config.toml
model = "autoregressive pixel model"
arch = "transformer_decoder"
norm_position = "pre"
head_dim = 32
lr = 0.0019
eps = 1e-08
batch_size = 128
warmup_steps = 3920
Rows from block 4 of a small autoregressive pixel model, named by matrix and row number. Rows with one number belong to one neuron. Each number is 128 + 32 x the weight over its row's rms, rounded and kept within 0 to 255. All counts start at 0. Numbers have three digits each. After the name is the row's rms in percent of the matrix's.
Before each neuron's rows are labels from the 100 images, of 14976, where the neuron reaches its highest value: "top examples" is what is common among them. Only what is clearly more common there than usual is listed. The data: small charts drawn from random numbers. In brackets: how many of the 100.
# fc1: MLP up (model.blocks.4.mlp.fc1.weight, 768x192), inputs 0-191
# fc2: MLP down (model.blocks.4.mlp.fc2.weight, 192x768, transposed), outputs 0-191

top examples: grid lines (100); peak in the middle (37)
fc1.46 101:116055137150115146131110125161093190138175142144069110104092089167112135150144074108152157120111082144117189081156155132119161122113174110106082123149074081114061126167178130133085075137221131123137080087096111185066139074162140146146139123094150164122109144178132177142152113134110126186065120140170137196121114091173141164140076162131086177176153107113128154179141047166084109135120134153136142083127145090103128129198111158120114169091143128135114140103104124111076140119081155124107115165108156051163092122146156061085137144098150149190111121125147135146127136150130143118
fc2.46 105:091156059162162148140167132154107138166153122137076120119162136162136146098130110136136065138133141125180130152105095131116158153170122159088122098136121139170119089124130135201133052134076160089174120117167152156182137165130108083180147140128035119127202118127113136150131124153139099078203089155112179146159162130104143132123091132110142131137111082115105141153080121084078098166146121062147146102070137162113187061190076109082177123150124157146104145117108145116099082130123143104151133161157092096142102136167100103159163173132144041102047146148164083155140124181136085145

top examples: bar chart (69); items: three (37); dip in the middle (33)
fc1.735 107:154197078149181128153093145122079152088185143116118115128156141136125129132129134151128083083105069128113133155086118069087126119127112102081126132200126118158177123094081083085094077125136111115063128139058172167073140196143160176084151126129158138193075141152097173160145093108147124130120122168155125115177131083170178104126188110138132120124172178114143122196096166097155069137105183188092184092096124089114154099142143084102126124105112128110110135084125086140151120163131178112069079136151120138047161123114138094112118128141106158146161103145159108119171100177163100133
fc2.735 106:067046157151084125120197117114088144175124077158117071153154116147115239152116081180148119114118160129134198140114070189099090132136131129138114164118109075126099136130136189051168138074099133136168119121161079125152134102119139114161163107125085161152146155193101117089177166104136166117119137114153152135125182135094118139133112125109154176084141129175135159118180122169115114137123134101155082146172112124114169096145142165132090077127187143138140158172183122186116165101093141151164135159172137180130115126166115098194119193132128112159121077179112173107120135088150139128

top examples: bar chart (47); items: seven (39)
fc1.481 102:125150184093113133142123061080078164153128184105116128089151213172105104088127130121175099140129137092139198137140152076096107130099092157105121107159155157143067129165116143093109185066111149127138107114071129146068214188138162133069141133127137044119060128076098069096149112118154112122141146097133171121171081109118103184129096124135111122109101131139137112094106118189103122148109186162145115133113118089156161083141132148147107196128083109142187091162115140112092135146122115136083151094133135105103158105115151108077127098107134139166171110202116067167122105102069123131
fc2.481 102:044155085079143134158149182175156098041151105128162122090143072098133136162166149092127105139137148174169134148124136151131108185136141174132103138108083084156149125120118154168156123120143105117148127151081167140147096113130157138186168144170110184111132155107124124078108147138116155107086130203108111161115151107141123099097119100124124142057149184111099125144140111094117133083095144031142149112163154130134126130120172124155143069079099144197113138150196107164134162133068143150125089205150094158100091076140118201162085139138135165104143094104175071079098121164103109074

top examples: grid lines (64)
fc1.184 090:129130137143147063135152144075125129206107152198104202132111131153163062136053165138141114102128110087124137109156125193113157143135105183136113098154155110144119113114129153198164142152170113122145127046095145090143126174102176167146132194143204093163070171128118184126152103126100125114159134155145134156105135098149175175094093191095107151104110152155148085144121116180139162144117137080165118134131100150103135132111119138086081160154138073112067139083079141158128116125061104092121178096135145146214114144121146128104120145149118100136173211125178129157152125101152091097
fc2.184 092:116106180125098155068067069127107115083076141122084161133120107162084110089148085121138181141131154094125138183091131072150102127135145106121110131101109129124111124145122129082181164128137178127147161135124100108163130099115090075110126105189100131115192084143133122178101079142110091141149107123176112141188115124131091081112147088150081156123135123114126131122158168137129055124119125171143121122102080102164116117125094096167123185124112114216202086131204120105165079138209137118113126118083045078111116156130228113154088128112131156134119143129064159114101182085119150121

top examples: bar chart (92); rising (31)
fc1.589 084:088145167063106075174130089153197122112148130126086169132124158109127106112118176086165117098105164113144110145170168074109155071110145145104095089156103126130136146079152163105139171133148140070117150166140181165092146148190135173118155147174125097123174123184160109163166108143152102126123105156077105090129101074186168111183097086150075115078130144173143177123151176138148137129146173151124172085110155134140161172154098167077126178164103134171072129071133107101139153084125149118166076122097132146088089091078197076176120087127127118170163133126124137121086120164147191160
fc2.589 087:155100115128087143111113106121047131115191124147152144087074156128129104115164142100080135105131166100179127108063143146094154144068139085146111118102100088074139120067105123157140071096080168146146103132159139099152128131087155156188158109083087163129132195133088164156099103124106096071147129096056088127177127119136077072150124145159187138129171092141131115169086103114149146132127127062122143133152148130122180121161140156216124164126109180206156112058138098158107137116105125094141158132096162149153099180115188121137103182110136122195162121130119174098133124161087182138

top examples: bar chart (66); items: three (30)
fc1.123 096:119121163132125110116134132110107138167147137124081130173133086154204132156097070093120086043128107105129098152168066175067096146049107113135144145122099056195195076089185125108151122123162125106129139155130157151111095103115103138095118134127114175164084120125141145066120142143132116196179100116120150109111153141145147151119104147117154082082135142065083066129150108157132122158085151146121132185166169062153117156181146166142088137105095164122128143106149100093121062175091092115174091136163125139155133113136159072204107141159136143140103127216142144111114133146142061138
fc2.123 102:138141145113100111180083099178170137151118137142153091078102105160070096090168107125125148095142086146119144127060139062125192118145115148119143132096108174100082136125145135142135163135114091101111130107104099118171155084085123090122107094062149075102120156062102079147143123126106195163140123179122089125123111091134179099135088121196126165152157140094149156158073137150086131128137144093163143096137086160151114062108182112141204168091199136126169138114100108158140163138152180140099197139104136091116128128159128146062127176167131159224114104056127116153114093145105124078

top examples: lollipop chart (25)
fc1.407 091:169073109192158118087158165113117121135141119136130184098130104210185172121112095089127136131110125158141119184095060154140105123119118138112149123154147145149088047132181125113140118133062137152072096079095143086119096066127054102146097113127117155092110138098127160089065132157209061150122071087116105091145166140157104106137157120130146096145190147104133093103116162136118079112142133114097153125111094144102234132129175125143163102134176114142097128211172107136185136170108122188114144118129138156082100140154168141100117152107123111114131135132113183066116161120146144173
fc2.407 088:063140089112142139194106099145127144141138181138106104143096162065109129115112130156147101154127132126096107088151169078139119134197126079136120153149132157114119073155132136118089112173123105114154161123122195081146135154100182140086100104104116046089111089149111094120105169154026150141154182133087174115068063144111229109120100150125131152114150118083114160144059061075165159170101124089104127118156093134129102099085115207136130125144157119030097168079101117140106091117164123090159103107123129127145092109113137107118106112166152143122114099138123096169170154123137119166

top examples: heat grid (37)
fc1.672 093:176110171170123124184151098085115143143121151131105141138113124114102113178124117176177124159196146056135189135098085143076163126143211094124166117188135101105123129112153130097031110145110112135091100223164127104136115132114084182171136142086141118147126155112112112151154112115097151106077134156095156122102165094158136109107124104028097086131101133123133112071093072122119067152048170160080102151157151129170095107149142155144146129129144095091119142110118097116168115135080148071137197094097148142148149095164132142157095123130171099141161103119154082132178182167107121125
fc2.672 092:098068073143149091110091128124119168088109087136153111102184096127172147139175136108089148160173076105153162137142124103079149102134136105141192082077135195110122096130119142114112159112205142115170122249153132110142131145111147114086114114139199105102146086096110074109162158114174163083155145143169093134131083120141107190099133097061147118166116169109119181115160160156080141133135111122110147152085161150113093177170069079096159100127069121125131128073112127095033130102095104092091136174103165151145135121099094126105115130136178125106176101092135139117116163147092125119

top examples: grid lines (73)
fc1.28 113:176125155137109120145177114132106141162148162174142139115139127142100100152105157026175162151069104088130117132143115207156238089132151147108127088116144080179154145188124110150069166117140123089108135162129101142119134133102108105065144137113135139149145190117117168096112164126140117117128066105108140124107133123133136180178105071074130111082152102132138137182098124111161141192096159207129112156049127091115136151096084124157168121148140060102137160143218160163173117132064143151175080113153150109137124097167151131141085151135140140106211135108114151139129128104147111139
fc2.28 091:187188126093145101146120110152182160093098107140103154111155162105135121105169135121079175177077136106159157106152194154168144137139126133130135104099139071115154169105103175115103109099150159090194146116150118143149123162118123117092128090151132142121094112168120136145132177119172131076168112162137120160160109126114133160136156118158155123163140125161147198128101139100108086105146148142122149100150153152071135139196088107051095205120131121250089106098153200112096139137133126127116122145163111172070107185096059150113149099097157147000108134112122083133114121121150139132

top examples: grid lines (75)
fc1.577 100:125121148085139110169096113090068083150091156103103124108078197116103068168156166155112134135128075147104098135070141076111121179095188117142129138116134144155077126068160133132063148146155108115134120132138085119069186116127097159177181113095123147182116115123152103085197100163143144132132087089097104131134160156131128118138174180199062100105144176152105133153136135081139094111171125155078105135155100122121190134155094116081169164125129165097095083161112127151062185107108102145085161109079153184105080131076148116142066123136098141129087150122127128122138205127132179154
fc2.577 101:135166156124142122067134149125095119126092109170146147128157059147141055119104094103135125112127093147074180101097154124115160124169152132155159073143147096140157154140073127134146117177153134158103123139083087080204075172167164109093113137067132127145118127135073156163091214113128120167164162133150144128126159102122154154135128141158074116145112147093076127085089211171156132121090100124139166172136162110151075170082156167101109186165119130164140159107139100147141153161175123135077128135176119046186185113150169106128134090165130130087164096085148165147105070117104096074

top examples: lollipop chart (77); falling (40); items: five (32)
fc1.567 103:140142109116105121085192116093128137179149158127151149122196169215144144109150106141134101114107094125084157130096138136139186102071119126083110118113075147152139099107127097123110110109131164093112080121073137120136152150158144175115152120139112102170063119138127162069144092150137140203143102177183150110140131094166114176170171081110128150110192210147138105217080125134176093144118109151102086183123142094157136066153144164185089162075110154114151096111149078140123134166135065185141127124210149154122116149137116128171069175127106125154078088140128121157122160112173113136
fc2.567 105:091164156103148110185149192144138111098173044113164087146093096075149250150106121151166125124152171148136138152169052138112074190185146115210113106111151092128121118144137193110129098133141081147126171147126114146138114168090149120137170112168121187102118128137128147098140145109140112109102124124113149160157155173165110080151127134124131113123117166158156106138124139109150106151046157079204064147095123096136103130167192141128146105164135134163142136115134139129155144102112146170145147151207078144133151167193204111111160154172147165109161138157125117087112134103127081127

top examples: heat grid (96); items: four (31)
fc1.141 090:140125093122128125168158145150133191063135148148141105134133174131119058154121098066146151130180095098118135088099164184123103069111203106063146138094101111135123066154110086172132135079159132119107125202119162122135161109092096159124165149168120110140130101156044077070098115159133105096136149145118133105141143092176158178193106068090119155111126136145092082136106111093147098099064135149057147150131169064139164210109139126130167144170147133065089132186140109169107167129091145116131150170113174075129092148112138185105142157131143072117136126123156162124089139146127147144
fc2.141 094:127074125125126108118119076137107086121075143086147144150128147133150161113151137116103149135141143149156085134110070097128181169103110169115168131132199138122113160086066132078159108089132126172138095194100146104165143179126102115129177130126192172099113149145207130167125112136151096141150144133127126156195094123134086125107075095102136088144092143133118083129151177135105096097157175122231153089085049200092110166099137104107092113132107082174124136104126144039097118099112111094112108135136096180117100164110112080127136093118119179155159137133107167149193166175148060098

top examples: grid lines (100); one colour (93); lollipop chart (58); flat (30)
fc1.424 105:146110120168091128143099141147070169148062122100059154166115121149149123155124052151131155102127092134150187044126120157157098132132184138101098091130108128176107125114136090103125105126158169119154076093127101185123138144123123146070131169127072144154137091151179141131146073126146144138151120198137198179069129077150209161126075080154111106141112118155127105202126113124082113157156147129127129124089132116114155142116064069081101151123168156106135087122130115182124136085077160151147164138099158079098158097139229100138144188152090099160131119132101095120111129135142121068
fc2.424 114:102039098159089135116119129097131163109181213132067143103109158128091023104126135149056151117142168140162135164112156135110129068076115146132113134126088129106097141128121175123089112107121172154147119081141133149163187121134079131110126159141112072141151167168164104127096153132134142132120128148162127164120109096121196195127091135163137201165153066136127058128136128163153135203105187080082086080094135122145125143106109133093137140119077147143133164085156127121048144112171111116149086183068182125142101112064181099153134146122133099161135142157122139149114137128158141100

top examples: grid lines (74); bubble chart (34)
fc1.530 100:158138127107127142071110166111122182118090203133087174123140131125137089111129185124066132156135116116148169122135117110166153193056133166079103148195125113139130141121099153149132111136141159081144092117138160149187154117095083114126100206099138136121074104102147131145121061154147163137154140139125148112131130114167086141125124115127152104110139099158129129166128115154131146203107129183044143188077221175099149113078123102159154170145071071165126164099111153120161176081092173110160127049124101121106092104116135120133106089121037143132121147125148156127100173061160146139
fc2.530 103:160226203147075162143145069125155186166110116156161097104195066134094078083128118085111171132119169200051133157129111098154141141108091157168131124122146177140125109130191084198144133152144181112140137153147129104098148144143124119103139087084139172155129153170143134105152190114147130111141087144074122086068185115157089160134084085142157090063090101135133157126135099126109096134118152120134102167097098179124106126172148088129095145083175136169110151129151154153072104175107127122145109135104149130136115123152165116140113145062142138135093117061147143076098056141107137127

top examples: grid lines (74)
fc1.87 090:068098138167081122122143116106150102160132140164060089112119169101124099144111120185142114136164141141114147087124141128211102094147139141089155120157178086091198041106096153164036189131120097171139070121152101121109141214134179109181148101132164098178159148101136089089087074124158175088113124105122126146096101115166098133106107145166131073144203096104148058084130131150150182078143112120114079177163156137123121144099121096090143129122135082126124147140105124121120173128197113123127105122114122090081114168150173135171123150107084172135114094131100155172149132125093153103
fc2.87 090:144148093110150069165114107136129123151109098141127049153097173194177188117114131107146099150160131145174152091133089091166127059180125140163135113137114122109154096143126126114126116154151146152147134143124118139100182145145149164096161115117145109217142137077184074127108104111178145092100094148111142154153112123115078171119120106160121140175138120081175170157149109102127115117160156120177147167182128103170067127173092129126103142093086166187103106114152130141114120171136149199173176203140124152054137114120107084175120189093093130109090119152066150146062107142073141051